From a checkpoint of a small self-supervised image encoder.
Model: 9.67M parameters, 32-pixel images, arch mlp_mixer, norm rmsnorm, activation gelu.
Training: adamw at rate 0.0012, 7500 steps, batches of 128.
Data: trained on made-up ball-and-stick molecule models, 97500 training examples, 9.8 epochs.
Rows from block 6 of a small self-supervised image encoder, named by matrix and row number. Rows with one number belong to one neuron. Each number is 500 + 40 x the weight over its row's rms, rounded and kept within 0 to 999. All counts start at 0. Numbers have three digits each.
After each neuron's rows are labels from the 100 images, of 14976, where the neuron reaches its highest value: "strongest on" is what is common among them. Only what is clearly more common there than usual is listed. The data: made-up ball-and-stick molecule models. In brackets: how many of the 100, against the usual share in percent.
# fc1: MLP up (model.blocks.6.mlp.fc1.weight, 1152x384), inputs 96-191
# fc2: MLP down (model.blocks.6.mlp.fc2.weight, 384x1152, transposed), outputs 96-191

fc1.251:521476491480500470482457499529514475444487509459545438557501588464494463516458513437527429521478571484494546493494462463421565443541512482479501440534537541447557527489581423479509525531454523523466481483532490501442504493480459490506475515421509537442463450532519493473504479525533411514
fc2.251:458465488527502524458547549540494521493405478491462493494495495511429465416509534480491480515530450459460540458461494476484476552496549508528496423508478502526466509478512413523517561509507556492523505473514488438512472484493532530410505513478480518440471451546521480523483521444514504495
strongest on: dark backdrop (100 vs 49.4); space-filling (96 vs 32.9); green ball (70 vs 41.1)

fc1.422:486476535542528503535496530435534584527538502515519461568519505460504526485460534496444432451473467476506477563481480497538500498513507459447498461465479545415501521516538487459463532468513486547495518509512478562501492545446522509520509515537444539495444495488473453437458472509490452503
fc2.422:518506397577505492527495518530502503487495491509533466541519520506557483538504516483444455470535568457505539458508512542517489487504525483498516508476527489520479496480493522483463564541477561532534478496565554483521508490421535436449503458493478473455508435537478485497514554493490443473
strongest on: small balls on sticks (99 vs 33.2)

fc1.187:576455433502437540536490551527481441495493468469507509510510480482466484539479523458570502520486521531487491484493542481498445459540492460518529503510493431396534509492514497547546605464489444486565452505513535493465454489463492536532457471411483583547492521416525525526489492487423384531
fc2.187:457505519499485527466474502452517535511464541508506531492485516512356480500521487480473549548502518454430562432479488486483493522536651450535495455604477446467494543481541410554480489453451473467517529496511498474520501478441484520510515509468500529473561476546560477503482480503490496473
strongest on: space-filling (97 vs 32.9)

fc1.3:462554512522492453474483530477410466379551491437512507545506484483540459513497455507493479443501511436567507537473453485526434495527440510441446474520483554513481514516470493487450570441564433457512512474506416476489472465524490508545489456500409490472535481463486489557537499540413433510
fc2.3:451428475468472521521503582465542530503470524492561512525517573511577494499509542550434493471512496547562525462524499482473480537521586431483544464562570480544480488483519528512497526573488478460634514571501520499540530488470608539492543480456503570470524501567542521485495504516446503447
strongest on: small balls on sticks (75 vs 33.2)

fc1.397:516484548478480462516540471492503423460527512496530458474551427558509481494591517472534491522476581506472530494461482550489464532513454536476518387516483520510535522556542503493488567427462476476499503502557422391484476582544533500526533451461526560520459491483412577501465460526397496525
fc2.397:437523492494449533474493447483419493592489447464443497597503480515442508499441443534473505558491503516479530443468458548495509558463470490534525488489555468526578521520472481469509492485478555474482490470516533486541541464507532559497511481539485511496504513482518423514580493551518408521
strongest on: space-filling (93 vs 32.9); balls: five (26 vs 9.9)

fc1.726:572470492485520536505549502513472540521496496448518462415486532447562506468497571503570591600442562526542470457521499484439531477428537528447492468499517468528485481509512498501511542485488458508434491471566477468558608494528458519548528472492522457513530419506547443507535553507488531511
fc2.726:577523489536502446472542526466490502459504480557445474471451472535434476514534492527523488553542479473499494552487551455518466460472539563496546462600436480537502524433482507515499553478468474512512472481444512451476476451457460471435515520445504538423508474495521512522479513402432482556
strongest on: dark backdrop (100 vs 49.4); space-filling (91 vs 32.9); balls: five (25 vs 9.9)

fc1.328:518554557486518522463465416490490547442521516485457529519513530515477402510527563484503479546524489407543543475546492506468462505604466520461471555427517553516444513508550465522543482506486469518446526546450544499502510462505552436445522519481530512565486421428465421559461540534447492477
fc2.328:502480525518516524534511531524533506504480475494518506425489503522565513550494443456511448480502583487449479446525467508524526512460493496593522522412488503497452545474532554521523571446493532539533509533525550490464487586407542373475464488416491513489508428501463494450389541545458549457
strongest on: dark backdrop (96 vs 49.4); small balls on sticks (91 vs 33.2)

fc1.431:559460424467496480533474523523456555550441463480496475428442480513547477457502523425497433497507525515511495585522531486535502355522509498477544548553529508517567517484483535496440528427542493515498535496505479485537593506537540491507527466464586531477419470474500461512498454488505571480
fc2.431:558476537587507514505475520498487572484447485451555521468538495493526517458462602490506455444501506442573464434458534502443517445503457569475552546435472463463454468498612463483482510515499517508528498474516449557489483516439507444508468495546525494491442477547499495491425477434525439474
strongest on: small balls on sticks (100 vs 33.2)

fc1.331:495471564535504541505459487595498508526552563520478546413547516504478472510563459488508470481505562551505508543482552504540468520473452501573498475581547532548473522529422497527571505497536471450481522549513517482504495495471593513476506578561500478513492473491501492545523528548495570525
fc2.331:376529577479473510468504489451494450493508485497521470412447519498452480446480509465500475532498514549444445509446505460510478462520500645542483498436492501464566516524524507505469522456471489431478460505495514540525499514494503432413500505531471461518483508497489502507550479462496483509
strongest on: branched (86 vs 54.4); balls: twelve (32 vs 10.5)

fc1.137:467579512460526525429463489553471547489501524498546517507434493475518563496498567465502467461461542489513411565468475571435541526429470467506500480451489487551483457482599482479529496491498485458484440453508466527493573452511495494517472509630486438514554475529549494482516527464597470509
fc2.137:493486497523486497484502518476462533458460509448490471494468469533418456514441499443469449513474490501546470521475487472445498465478528526472488437415479498469560513497552459489443496517484495530593485406504422504468492467513447483458475459551486447506475499526550524511507443427498500532
strongest on: small balls on sticks (100 vs 33.2)

fc1.181:554487511469503454487465509484540474456505485533519536487454487517475469417532499542543424524466493536492477447447491466453441603469509518492563507479461502439521472546457507497524507492411491532562485447478512527580523530539476446525518510519475528490515510440572447516481535440559502533
fc2.181:451470576507493528467468550472490533520461546518499569464463503560449521462500528539524433531558505510590482433499529528501512552573555505477551450494607494533464568494531455498528472503490465426495484518486479496532516519515575499404512479523537569479522484476538440508457463503491518560
strongest on: small balls on sticks (83 vs 33.2)

fc1.597:492515457443543497511531513496516470514462470505549514538483461543551565489457451514443416463498570507415565466495428498503555506519551540506537429454445465488544512540530450503515442463488521524526613463439545480443507545563540501492515502532516540534527496477553503441553454405584465550
fc2.597:513520625534508476478427457510515538480541583496475570484495486557480462479525435503486491491520516471431537488539479501439509582534573396490506537507546529487459543487486518541502542432475518475483515492484393491561514466531504517510495480513477491472468425461520464507463475436481548528
strongest on: small balls on sticks (82 vs 33.2)